A small image flow-matching model, trained from scratch.
Model: 48-pixel images, activation gelu, patch size [4, 4], layers 8.
Data: trained on streak pictures of flow and ridge fields, 97500 training examples, 12.5 epochs.
Rows from block 3 of a small image flow-matching model, named by matrix and row number. Rows with one number belong to one neuron. Each number is 500 + 50 x the weight over its row's rms, rounded and kept within 0 to 999. All counts start at 0. Numbers have three digits each.
After each neuron's rows are labels from the 100 images, of 14976 (inputs lightly noised), where the neuron reaches its highest value: "responds to" is what is common among them. Only what is clearly more common there than usual is listed. The data: streak pictures of flow and ridge fields. In brackets: how many of the 100.
# fc1: MLP up (model.blocks.3.mlp.fc1.weight, 768x128), inputs 0-127
# fc2: MLP down (model.blocks.3.mlp.fc2.weight, 128x768, transposed), outputs 0-127

fc1.136:467433501451545486467522438520531544494371524522546556525500516517501452395496423306482453544542489518582512516543515450445523467500485478506479573447590574458416523432468495412640429496461526449467437476576531464495530499543533464488637516438424477503464462533504523463522546501520508469510540478485517503546588508537508553475579488470562513548440580509512454586462480398524522495504
fc2.136:444512526468499506543485534532529566466467487466454481533521517427517518406502464337497519491538591533563533454521490510450572506495515502552494502490432546502416511464468467478422464442569538478451644578487462541486434564491443441517287529531518570496485494538506514511477537546527459432462541407545428508445477519467488570556436568546456456537531515525487537449430514491524548458390
responds to: turbulent (32)

fc1.674:434528523525527412573454504510548528468473511493549515506548504457465504566491562509498459452503491508443533501513571506445565408442555449519479449545601497438535462623496448412405499430346511418498548428539572500539454537442578512386465492401391579575526506472523521519495512539563567422504486476461449479499552546466437527491555492495478435502429472504540461436525588472451534488492
fc2.674:584493500505491534393533424534521435443422516523501564595523510538581515506450464505498423512530521462449534584455417518494462455541520567526504520531431544565532491501536468566480495515517514445443525461475497449496562463627492507564551514415515544453629419527501525480637391543418524569507477539547518465430542539416608503502508504547544532511572429505447507419534592469522528516494
responds to: whorl (37)

fc1.667:507498631522409505485456477524546564469431547558489520519557493373486530460479576555467492456469467499536525528519557452527414518517456468517451403388500538457446487497501563559485455449437462514472381505539533480568493536512501420497529430490543527574459459548485489506459527523506581488519484581537443398521611519462508502505576459458478534526513411460643404546590522495562460490548
fc2.667:514533611423535496455499556586548563571451500485529525463500466435478543606466483509421464470513545556483520611505516566557517501433527458499481531456627541490470463440462550527498548523441538521454572497544501490453507552414505542492490344474555473466545505528470486570605443481518528521527413461419552545527560518572482491465598430431422473481491504566475525515463558579438473483409
responds to: delta (26)

fc1.767:510450534434503410580524605535566488488480484368549544528513497421442495485503506487378506444444519410585512524534464503452499489436467472501508565443453518479606569466580451482546536378510441486520498581540566470511467589562539472600510440427483488461453440523464497558523475519485537507446424387533523566561446420536537517560560536469504415525451505505517530500518507452580536487501
fc2.767:486556593571463487581550535522406531571411492435509568590531522489503481487546561612520395586526460547568465492588520555497461461505551463501374426587504457486438431491539426454509515513528533470522531513425504495469555533437514466446453497432540579558496493473499509523565497478445496503546468529395548569554476593589462535496575433468557502468464519497535477560495532484431421521446
responds to: delta (34)

fc1.648:531486497475528461543568518490516467366515544564435387423615560402500507495505557488453571401470510479599467532522472413470507489448537503492435502504540557521602517464454592433456525391522590569524544521554498517511554569478509509408524512388534511617473415556534522479525512506542493450463531478536507550466424491519519475480498470495397480533527601508585530473486485506479478528541
fc2.648:542492478409533510489478437497466476567600483494519557432541547553501421478562500435537491589575527507473527498538623478482512561479530524463499416465548526482499526509480517540557494505402439483466543532520447508462456392482464484576475477462601498484495522482521507524512415513463569469557523546473476487482600591435473423509508400392485600549535643405449492494524549406485478552570
responds to: spiral (27); source (25)

fc1.503:486441480509619484563555517524467463455488411608486553499570519466466485489594500490411436441440461472630509507539424384464435432534369590487368412472485517483472504485488494564475516489479503515533478444470527472494462476451543480557489485374510484561491374572504549558467518470582474532499516480506438506547457541538559479502505530469505473465421457450575528496474566524541473494504
fc2.503:551506555503564423501631493502471527558504545463492435506571477539510363445525417475558575530563531507656471426522519487477584425537536521428535526526480547490482514485484507479520502524465597493511468515520439546428506521504440510473514487600555580495490563440583560437457570590539547503540546530512514449552560487444473468510549529412477610490477477540509527532478513577524480592597
responds to: fine streaks (75)

fc1.64:475516514393509519559472514497555493438531493452524550520578551450414571420573526555436511468478500494531441561461485436493452527442443502588499489462392525472549523506450551563478493515471564548470521528483468519550581534522574565483347467490441475482474436642516483476493527553522506525563491522523531525530462484490515573664552508493476443623446471548465474479559430514495447565575
fc2.64:459455449521487507392485493500505496521666507613523507422452485539581494432506462482530418492468520500495471571594516503511498519533466426449539449485488491515459510496485522513537515473468532558492534475512421515523407493480448446558514433540420421600402495394511483551400498519554506507511494498440558666485532521609536456361541506458486520464461490499578449499489487512498558530455
responds to: waves (55)

fc1.274:511514516507507549456554511602548527404519474458594569573510534412458539417442591540441519488469558520493608524381576525423419464477535430461478465499525524476576500520509485457531555493480552495460459514469537540599546551494559586461505435513502553513491524553516433471522537672474525507535421529556535465508462491431501572534562449498488545534506509451539492415581399502483449545496
fc2.274:500433540516430430551484441483535485539593402614460548463528496516492495383608521463521467480497489387487441443400528564511556454514538453604586515426514474527498459464505527480521485541463406505488576442527525466529541406650459507518513465463503457481486469488467459527486518427470476484525583485446503506473476499515507569438494537462471525559401469448482455422550397553405486480513
responds to: loop (33)

fc1.176:425489536480454548530438515582523513479486490433493493509630467433414542562560538501536487502453506553497576585421437408513563509477537419550421532519560517329494519484459512421468506447457509484501531522537533522564497530555459522519477382461473446605597466436460537500511519535416546600517396504530433491465529507539503571469562459455457523556528581568510451508525518495529540505507
fc2.176:482465459538476492460452499438423549497460513528457496492577516429473459537512456562562515559491499519580367507504480515524472505470556533571522589463447464496490492465543485511446439552520365457553501464423471448544467536562583622470512496519487566437521474528482563460514584425481449454538633463502593451528476536420511477630486485522581522526427573430564478548558484470529416523514
responds to: high contrast (92); parallel (28)

fc1.610:514484501504582550520553562438508520463451612536574449514524600511487513445513476449508463528494512441458461498477480575516504601479526526503539478595447604496523425489453520503440507469469476556510592490479465537516486530539514408609508492524530498567415518511517470466449510507533530429462529481510461386578523483401465546504496356497497484423404497538625460568595421400486511479483
fc2.610:528466565480550495489485495507474530500457499508410573570516455361541544422525537462582496430496529498448545536494599575493543541452523554559535552424576506514485381533488473433494445469528464577426490513508535501545515418539505468495428473441562512429426473520506412401460434475486510465507514518526573321551470568442473650526517533499495504571448497499447498474496483536522504492496
responds to: pair of whorls (37)

fc1.168:587410566423583532587525318489519487503539468482440475487581521476341505503456530494503529513495446512453484500582481433438528515409478506591471513446490525446468478532470580487449479496541507470547498510487605602535537484546442496403516480479490489507506398495510450507562454490514544534453506495450508464482439497542411475523505485485453463460404533524593552543498370475495500550539
fc2.168:447513467485571492423530433538498543485520506524491430483512508495499500497490498432509449468482484496528495517559538600497601547493510384487497572580509521452530544471596511568473491472382401443479484535492510577454444492464561499500424461441606546568557452520521523474567411494487481458593578447540458451422484372469514398458525423545476532497587478461451368530544486471459552518510
responds to: spiral (29)

fc1.710:539477500470393420511476462519535517503579529756514524541588494505475511523515509514511489491447442483470403534484579520468516436521520406552455508500473553529525504508469558517508546537477523451446478450430435553542487515449469548277520501491543496478453482514462451521521543472562527481484478558499530533489489507459493487504528441578510631468439421540510527527500516449492483517540
fc2.710:467532454466473633465541495463450525450646430427459489492572501493497487477491527428470480535519477469449538514560436616505514393467503576512488469454531674546495509410448485508569466530454476448492535473499441584483485492506509505609649528474469545519499458438465637555443552582491470472505509473474495520557455563448474532503492509502481417489473497459567493464500495478516525515436
responds to: pair of whorls (38); waves (37)

fc1.609:463382475582567440538463421591492472400495460554503499509487586430417531442511564438488506404488496507436492568548455516481470527555471471590412484471526544469527450437449496432421499564412499459517572549528567495547450535510525524482475494511489468485557406580479488498508497494485527509448520555530488588517580562503569573591601525514450490486573591539544478505479399453525412472505
fc2.609:510504475532635551490415544503556475445467541434526436504466512467428569533480449476472621463543503583496513458586585481537471485432490539477525590516490514460514504521448484449470476497437508592569527483469492519452554516483547440554431442440543518483604550519478503443503575471548527460482470489494352487535444425458599462488535471638469472488621490490429464529524482490610528503497
responds to: whorl (28)

fc1.460:553489524470474461635510454513502608486519544533466470527566505484416541521505528428393550430520545496537579536558458476477536493511458585517399461559407488467541522470487484570518517487510444475526531429526550494484360477633485519532597477448499503590540499493432555533433544511380503457613438502459478532485536531532456541507568493476481483566456473490501464377579477455517496513487
fc2.460:516555450460446498481561547443493493473492526479482511464548548526471515660401522482449548513483494619507449491575475538543481448534440501520464556437487579481487535442496455569466500518518530445532502556492525496503464547391584548432487591485432510499444527631531603492390546608571493519504487440527576526550494468431462541662472454501501449460505482510553530577530485505480481528537
responds to: parallel (47)

fc1.755:529492520528391596502498453509467501492365470510485483496517431475505491461555514604496491471509500458529453487567577461507489592523404564463555548635534495514507491466489453411502513491475583501415497500481578287516488494642372482486513496448491469485553543487483425501500489506540491512465520521508458467509507533509463498548488439557507489483525481375481585573514502508479556544497
fc2.755:465466477535408451499487476549519495504431515495492446521499519493476506476454517678489492532510498540480549573566418483469511607486587405512383477371497483501499498479473448445516495491549459490553479526546541663544515508373595507515508450540514482512566510504517440484470523512498497513513510472477523442498526478549551509438498409416493500492544492645545334467496504489479516504507
responds to: pair of whorls (26)

fc1.268:569545505417432475610467587559549529474530547546512521460598541469545505449570528547414425525404536531583453520509511450525489507460581452541446528530587512562519590552427541556504455496453447499480517493570542498541562495582549509513543496527523461473455432571502506536491489487505544514422451564499397533468498435535496451560565496467444430585363413473567494451535540486523501481583
fc2.268:532461490473406549504480578492466482539469454443518545544563512526623430424504528492549487455535456533517571489572584515562484478614461430366448456563481518494464504515450521461524498548541553481539471411457460529390455415529472522479474457450621482491522478442526550448475456480546471514444476555543467501518473619590466444444517462461475610401455433512561542499454518524431468494491
responds to: source (33)

fc1.359:536339506454550406491458535528532505513537589474479567491514405529480511449610500475519469468461476468508451572493504470506519571488416460621472515426523606482519566485470519508489497344463528429497561492547473507574465479550450499569420474475484552480465522576444517552481477568531494503441523418517449538482534427472485482594502560493579458525391408484478561538504489453575514504486
fc2.359:547443509422430520454459507472454445579457466517461576582501568481510544521478534508588458478534564539397486329486467507525482483469575471502516555542485414511482440463550462466518502543531519507375459486498572493585601494602513597537533524438487558507544500488483499530569505458431468510517524470414449474516461523525440498436449461474489577570434585521477471475593434444470412472451
responds to: whorl (25)

fc1.270:604479548532546586483507548516571530468508568447469522510470466467467535481488554503455511513481606513462561511437528388495547552454512514553454472433485499476499461381516523459633444476369539461431521534539472495533551527494492409531492447452407595503471541483495418491462492628368555485441470501496437438590551508519511508504528489497485489597543408562574478514541551486508492512486
fc2.270:462513421490505470509463474526476520484528453442523471433542485472491490527450524463503472492494485399631548459490564437453373510552569540480495491465441509561512508446482496474593505512440508475520407501403499508378506541564530543392571551603544600451483551380430530447390470515481494406486542521473557419407548538576610533486491500514478545520486478503528466494514522525534460527551
responds to: source (28); loop (26)

fc1.442:444491525472522517440550509466495502480549424599422473486491538353440548495515548519507495458498532510473530532494536510516535436467593531546476406460424467486514537524473516463508546535509473402470636522506486445551431517568496427561478474515432498476496410583493616455421512569491588442442470488533485540485490487488575606518515498509584485436510417467531478554511537468667559488473
fc2.442:581460519493454487562511522481479474470514455470524486604459594579591560486440471483559557506512526562535492441582486520515533455430412506405439489463591477517513487463460534595508480493569523581493558394515500527474526533491543478465530530491490384558552536507544611479468575506535544489496386466516535616525524567527399525550514464438520529442519443589416536490482524485539610511547
responds to: fine streaks (84); source (29)

fc1.352:501405587530501559473463441497539597492563498385471519514455419412437503482466537506472565454470619451523583486455467532573467506469535479505437518482491480522490535504483586446563532471484486463482465530530528524580489515481515436645552424478478532502507469580443446514571480561416580578462497550568498463584456554453455521490555431469502502524544517536533480573596386494540412497541
fc2.352:572528479485507528519515533511515586531559468611563443490488528499494559565501488447483481511459550543504446588456554466421610433521536449515490492430542475437413488554456549505510488487464516477488539444435497482516491487605436503482395513556475492422346556436523491555562491566665477478494527503473462556513545585552649556489505513478468518510419556463442458484464512473499523493558
responds to: source (32)

fc1.363:534470551432549492439417577590545506527582511509463499556492523448452480431459520468488562488406557452558529547443530455443571531478463476544481518433584505420519612432436557469562490500503472463479478563399601484611478461433519493573512461526404569475484464546422554506525513583453501498488471488542478521500480499647545532536526496445397503552462407505505500534512478498591507454515
fc2.363:485510421518500572564408588404534501459539547509570471445421533528514563511471425479410610536503518566496504559525513504526512493519453572509473446461520511440471577484468546556512495553484674477465543459486528500464512545427507397476471537611438429511433597429495521529441517586505513457422502590439461525517530468529521449502460408527518458471543536509533513458506511584595546489499
responds to: source (27)

fc1.318:557492512503517493501352481521562564480520592483481564499514504466492496459507489475515424469444498424455468546489603539511489532547495511608501508435673468498471522552568525500467507535446594499503490537535480507535500446526539577443477504496439467458495450552446447435490488523460528593449588467515507323544445450461566504551553456389462421511471447541511464498545428458584522506492
fc2.318:443416419469497566499453585530498485442474441505471565469501448442605470497512485456501549504512500480513576508564382577449514460529468529531514514505381451439500575487537490479503488522512422449477443502451588497502471511463469446554500504482532492538392527478464475549472492532516514510527554544535440417531482408518577498438407513725498453463470544470491497469548420592468483474429
responds to: source (29)

fc1.95:562425481415482475551486545440497450532521566499423503538537471470495517574495519625488502550503528413441492525457482534479556363432518534647497509582542453536523530514474426556489531494519535564507566568493497459493497444506461502483422510469590560482465550519438468497651531467517448578467526488613567466469429504371464544504480486504502505568459447491452523577514474425456524492442
fc2.95:507587474441495515448513573619504425458549481517493525451481491490484504640482506550408519523484541528459458475446546534575589469425507494496484491453497432507497453565463520417508520465400530570482506496448437549530513472493550486507576598432461531536453531467582436496609636480519499485506515536351443444472511473445448607482541564531524481531434469533468433448501500421503526461533
responds to: turbulent (29)

fc1.317:544397528463482497654452494555528567460532493475520525506590476536402533539534552479384539396454437463548495518475510540571512427459508554571446472517387488480534454482523559581476455530441465476505560494422476493519587532506495504488536444413453502674529497531463553534493508499387481494567496545504484501600542509490433531516541493500562524504443564497481492456581466478487421518468
fc2.317:504546541440494483345493619514420581511555412524539451454544577541459464563514502488537424484502484473505504491546571461484552422501561523507469515398547515536494495553555521462538497463515510445424429507496351434453486595619412460545483493472515526537508482487568585526491573637585482511528496459580501541557540499501499526469507545470502471525446516457459487422488427459454501525497
responds to: parallel (48)

fc1.435:510518501489445485583471591448676506457413581505563501510522551437509525509545569496302448544495507442512476522539362491495442498531458465544512591467485581526494516562561485518502514481362469550493458491460500580531520497610527531521541498457525513532426454488501484598446480506487503522414462442501493523576528459466470555537508525438480456503576502529536525490533477506521418485516
fc2.435:576511469550461486554536558487471459505403390497539575506490441466511543460550493535404519544578527543463451468601476508477455508498483456521430436484472484470516476410435471610493535492573483544505508432481547577506494500501545515492446520535563511462571508500522445556400532446489525508487478419590505537537593652504427417427568439469494530520514544441573469584481485484435377479476
responds to: spiral (26)

fc1.290:420530473437417520453439449418516451495605491555560534492492538420468498476478506436389483559428494540491484525543502489525532478413554423459567420513452490483525568488432540547498509502542464425470508416479594400529579542539542476491498505535502502522464453499474550480553513594378570510436510450508500549640508441475562550550569472482502479551601390492495440540528481467503563453514
fc2.290:511403439512392512553450576556608465507588494529495477597499529520547503422509481443506472497501443455493510445586587432502467501432441484458499588495605479454570500544460574453488472514560497552461563505455587504457452496480526528467498423474463428497479510424507507604494508389516594547452444521480541504470551460490469504450431562531547460433609458510492487490481466535544643497522
responds to: fine streaks (80)

fc1.506:491466498433484568472547542498492458428402564462454577499498524394458549447548588552450512501457601431582600566439423469515431491490527504457518446490559538387432491542493428540510485397539593458543509464466523468540505511539519527501484514529489497561515455558501457525544529606447523477489456506505516398591516567432421493535559501433488587553437481490564438502527416512441444478469
fc2.506:566474488474458580497575458544545585417525445544428575475479451502510623485460499435513530545401405453364559433499425604503546525427501416511458536444506546531453482494567519463538450512522479501485547530477533480468509429538545472501606489468521469474516415561396512555533582470413503538483535455435469469519535494454598510453522515562489465523508491471506576429503566580549492436496
responds to: source (29)

fc1.286:523423513464467479590487500521519548478492448586497570464590428518443475540467533533350538477489483436505557519509513450597507393493445558532484473493408512513481521412557502542521537494470537443495454565502489479499545538504416461560531510512569513592492509497404587632461565540458452452564365505472508454461476425527465517454552509507473508461409441533461493452602570462525462461515
fc2.286:413467513456547534477537680466532508475482526466493488560577445403425544557461483543482536490499496546541499432576458498408442440472474462517475562448444496491578489497527506505499492522562574517489576491451431491499415541378513468438441462561582497492373518557513518552462567625530456529550573489483531426496510459501540561531539517496501497520405517528531531552558587508493584540473
responds to: fine streaks (98); parallel (47)

fc1.103:449434545508475521429494550465489602467511498572510516504486469405422520532535529596401603360485531540502492515464532506572408521473484451543506449430440517506449579573573521564442603505467511452465400530511603460569491504541520562529500449455475508516563473555543479512553521538503551581407550555463473529556512609421527568498499522549539490517530486478511454458548535549486404493543
fc2.103:472583424471470534556535463549430511451459531506465569551406504520537536560381480562575387471573486463527538464567510566500444499554449547441471522509526473573544434512509533388515490490429477481523483414513515565456496483529523515423517483520485532508416535405584544607613405497482612450524512458550471527471467610497475490518552473403537563481494493547460563524481534471467474548516
responds to: turbulent (28)

fc1.546:471442553550559492469549477525468506537478525490533513575445353471526496451476505527457535422408502595547559503490537451544483461522539538450476445437564473460616498453512514520462486393440489420464576423505514447588448557515560536548520474538488499558522559533504526508566484543537541431501530446488495544544475557376559431492457477574463494424504429558554465386568527559406508489572
fc2.546:527565547513572553474527460410464467495486486526581506476509391490468438469520510503505457562437451516535478561460392475561546478576437446560576447543467491518500470556542483465504539447457417438606430595540478522542568457447431520479498494401527484491522395529465461496477504524440461470509536489571563521402537481416550487513547474494474539541485417456406520633514501509395531475410
responds to: source (26)

fc1.513:473491507425460357469373561543538509487438590446452450561551514374468533548527566519478473542446436551427549535455572534459502487408550444564458490483597562429590508486452519433480538509411513425553567475495566566528543508546461507460494519430446593499473514471441477406443486544466538525539528472528430506553459500417525530486490485511428506528488557518516507396508552520530516533488
fc2.513:587572531462514440466506489499502513524493432383499470475450537472426478426447410548634505496424529466581536479431438476436435451521539473445537451459477543542530476446504508435458504454497578503420363464499464468432425571570471522419511534527631549481557549344501502461485528465502506467510541475567538470505566503538471529458466489550493574546484501440511528561461491565508455547509
responds to: whorl (27)

fc1.721:518472511522523537483458512477464579472462525520397433572509492450474508519495485459495504583527455512552493495576484489584495453533589551454523448448477599460483497496537439518561356493514456466487582506495405589520551538628588617499492511485350547530460517536433473559511487500427487499343499520433443479508474473452499542519511539428456472418477520533482563517465540537482506501415
fc2.721:494585439446516451497468481577398659561448518470561410552512538500462550551499517504484439489616450479550521605574595406512526516529465443482526601517519493510569515525510516521486605442541498571495457569500463442533444475438478524486489510423517529534430546497536510520441473518536443504501506504657431519464536487506456522505463617445478533502443547514502495414491563437456502494476
responds to: high contrast (83)

fc1.698:511450573533542579464518501547504556464527528530472582551488445451534468410509446543465620440531557477482487500475564489567400436509540432483440410447476484513545514506499517555513500498488556535459477572542530411586494549534542561574489464452474513486459507553579515516594606608491502484443513537558507499584525546377561484511511510531471494501538455488585468485555510537423327498540
fc2.698:536661501451569501467501434541466470532538518463449555484485468498435444462477502493563359596458462445549512573490486562541548456541528479487561489526448516466477451381480574392454540566470497513599523406541427508508513514504493544485453480557599521493467491456447486496583511464482467492433531431514409586536572483479530554564498491427574582536465472509491456530496459549390489529505
responds to: fine streaks (78); source (32); parallel (26)

fc1.98:514442528502535439603496508511531505513502633505476443548588406399492517476556500413478518456428524394570475532516444522432505491466483474558425509477478511489432493453427524523460449374461493455533462464503506505488463512505490513530522493476453540511449570530351495546387496540478501551463490461529424544471445474405485520643521494561539476555458388524485533522510454445592531505554
fc2.98:550512562503497497473524496537385518545496473490494485497485578529527530425430502534489345492473485472472571388630570456532425528504498533579520423499557464513463516485487474506493488586482528577467456489432484567553591486613468514476482521493469520519337568465469465591522479456554474461519591479486487471511581519535508561464533427504535529516442500448517513468553481459368452539431
responds to: high contrast (76)

fc1.713:532457524539546580505559500551536529454525492560575525553503494504502439436595505554433476384400470359616516457485515453534507513604428486580484415493528485469507542464496506574460485496508539455540468502499574478536528427430534580544503496473466496485449454598516464511524469470525506452453569454510471483618462528373577517538522466463425437495500459465532419467585472504549411508530
fc2.713:491520545515528511500495492462511447547509488495467540469430417513497413427501392494541479560539449536567497588528431523518478420568520508461473512490442523453379532493482469485498492513438551419488442394540527466521423548543453450482475538562482543527455563356492514536533453460516440446489660530556418471464538475482576570528569436541568572519471532566496470541575483512500374537482
responds to: spiral (26)

fc1.61:501469471499484442485524530480525570470546393469447418521483474488464439416470534536488545510544484504509551540502610435609484488452595465478484476545525528465495444465478503509469512486498436486536530454545482572497467551570514532533670486517493544433476485464506589531450515561391475492346429519478451521561506580493514492516497499506474557410487505629523594496408555574583453545476
fc2.61:551534515575496549525474475530456616527556541539589439598524578471428472416481480567507459532583412568523507538502506454567581500513458447448474466515525547512521466565491506486439506473460499459455431498347408415513527467471471562470355586513596541512541487540566540493442492533531488483551439517553472506512504471417559463529468496452438477500500542426513474476436547481553427494588
responds to: waves (28)

fc1.553:486492463463488529526528498541520487471523575510565594551459487492448584440645500495482453457539496439502491496551502496520505488471494516513471503511447534525507489541496482473450477460408488523466601448476447447534494526421438545459464488542473602541486652501571496528478509626491424483564511530535420445478500473421426497639579371445459474514456513449555526547455558380545542542491
fc2.553:526578455489539469484580476477515471463559499483548556592560512510527484473501551522389417425438540478448515507560520468479462525511512450505534459517481490479472550483520445511482470640454489461432539553412525475514503504507487485502487490561512491538562598470372485550488437430523534471574531476510529500547573490459493499521550415404465529441400489510508520440559533315506486464663
responds to: high contrast (100)

fc1.447:420519541431507556505490575466529562485527583450493493589499473474443525551490497574444554461503515523508443559541578445459529512439509416456450483528492526457493509535417597491606521477449477457450513530446677506602516543551579529496548437466435571526547408487499584547549512569492483531545485445486509512535425470439533576571467472519505508459425460487394441474578515550451531535547
fc2.447:615492492442518505503411669636531452446556493512540488526515466504535430526548512551520456477475525456479590543540495509486489477521517559525512447495433552486506516572560554505630564491514570464493600464553613476510478485482434467511482506553547474465626474488492543489561485483479564518381438521530479534444527539555466416461446491518508511463435503508652564503506481497526525545494
responds to: waves (29); turbulent (27)

fc1.68:587453576548393598449552558472591469431471518465427512496509522431432523484506518518427513494521600496543552520439526448470449521474460504490509516480555525457477487484463560482578537398508502510480510455459501528587512545447481518471512457561471518487488513583490374515545525667470497506447501533473516439506495571434401499546573524508485557637404434497530544490562392494492503529537
fc2.68:549488476579405479598588515571489600410485546486461516433525449508385569528450526465398525570468432430483503501482461572515516609458571393512459507475536540491416519458513611552557445521453446515574478509502551480434527441573502596464513571475522515481525482515407459533545578543498482516493499456478470420449543513480582456454582499507498466560454464522517548451489507499504503406517
responds to: high contrast (83)

fc1.276:522527508482501474489510437491515532430553459455547381460510505554522537454571594535487469480450437391490528546411525534401413504541544431511512530493579425517568499476482519516502443514520473423530646483549483427488566475603484623492558543545481576523467520479510487463383474529342481448443466507508561508554478548488453459496463572466430462468477509511543522432500559494479528537558
fc2.276:600526478479497532439584456471529548520607489449518430428438482504463527506457436495444518562561549577486510492466381526457423529563492418478524493535492432475599522601479470501513522462494530509452456449501492531511485552453456516487425578416537465468419446429447481540409499470479531458522514520403453676528447488572534503508507519457474545591423524517461396475470532501428508534534
responds to: pair of whorls (25)

fc1.612:412510582429484428597436500470474547441506524480573511484496564460466505482541523321448469377531468512517544458543457552546456429477378521496516513487471441441487478534499534427527479439511491441493569475549573409519450520496477478587605481414477466531520471544501530480453503504489430517440538490480506392546487512462446552568517553453511442419407581419512503461503460474423507493498
fc2.612:559504474471500532553438466505541446422470482389570520522493428588483442485391525377496506443473545461478459495638536576436466559566467452535564497461497600505448519445467514476591502553506540444466565537489579550492557491450562553428461479473397412532534509476502539530496488492443509518542551467485498493422484450490496511529509522575499581515489433588596534507548608437451489501555
responds to: fine streaks (98); parallel (26)

fc1.24:488525492497486524458502565617534503404430512447520480584583520406469539538444583529462511463493590537502605512395477487451419536470545462431480495484550487430562523513474532456511560478471526510457511447468541509575461579562503539431526459515528549514527511525482477474449565668377594510510495463541464470538473583393499572501531515468493578502458538496505511394530511564465510502574
fc2.24:388424473550450507553482463445573478515557484664466500493539532468464498512595457562511473459506461530512409511477513424445442470491473490576465486557505383471455541512528469394499532509490488502491493461399563520522533510454462510565476493455521475490432524424551447455434448397572560521488545517450595490465397583479494497499490460521416510443367517463451432561540531465491458529547
responds to: loop (28)

fc1.543:463504558483419527532505470536546530528453490366509551537548486469428578583457479454430524460451561553549564524467464415553463488392489500463498444505427553448578564491564550504502522496426436392482540515492609522532488564528420494539480432410388604639511559470465513513514502560398586478536431483486537442481519468455494540457524464496508547528545470514513501465519558491487463521532
fc2.543:525456522500470402543556511456500456478541446662488465569441480534495517569612447460552409478467466488452398557503429511439568482499510498542503535435477503473543479440505464428523516461533511460512522519584531460519449497463537472522529500518401490425520501644500606504398492517621474582489538486507545507510496495539595479605509546567422410496490499501500500598523498567453510509508
responds to: waves (26)

fc1.532:497404464531511438599467449522582577477442587449490463473558502421450537564516568514441484519498493465509417563492431475460525411422560461487393535483473539489566460581505462521441511446405473545468461441470471584517487607488533498506497481432514459529473563479424526625523486511470483534475415369481434513453492412448484474559577470533462519474545506506479531535481422395509528489527
fc2.532:536609486503499536497498509532353481500417492503526540534470413463464609559524484500510369494552491537513456450624517477525510499524518461488494387488561472465477533454471455531476508501389579531571503405549474514515502494512583518457508482397551439507443570450496509588499491608513482474504516457454476582523628535556468502464492440520568535544537494520559474535476566524458414507408
responds to: spiral (30)

fc1.622:523484473480528406586460596583475526471450572424533490528577497535514554494551525441405402428450526484501541542572460388491481454494475544611466452486542557501554478547565486581558441485463478518543470516488545487525500463457548541605499493397500489553479439497485514551477514497433501494478479477509417517547559582398538522521493516418473394565503527442504612448553437529526398473467
fc2.622:535446504542529533590471592471526476492466463401499511496542540496425524474539525545444592519505473490463383444618535570510507631391456533483477590504536505471461512418424545574538495509525582548518527522416499538521516542437556499401496479536496489598575502505551487471423473533461487485459426451482570496527555498466560572432472477367509501500536500508508418564488565480583515498546
responds to: delta (27)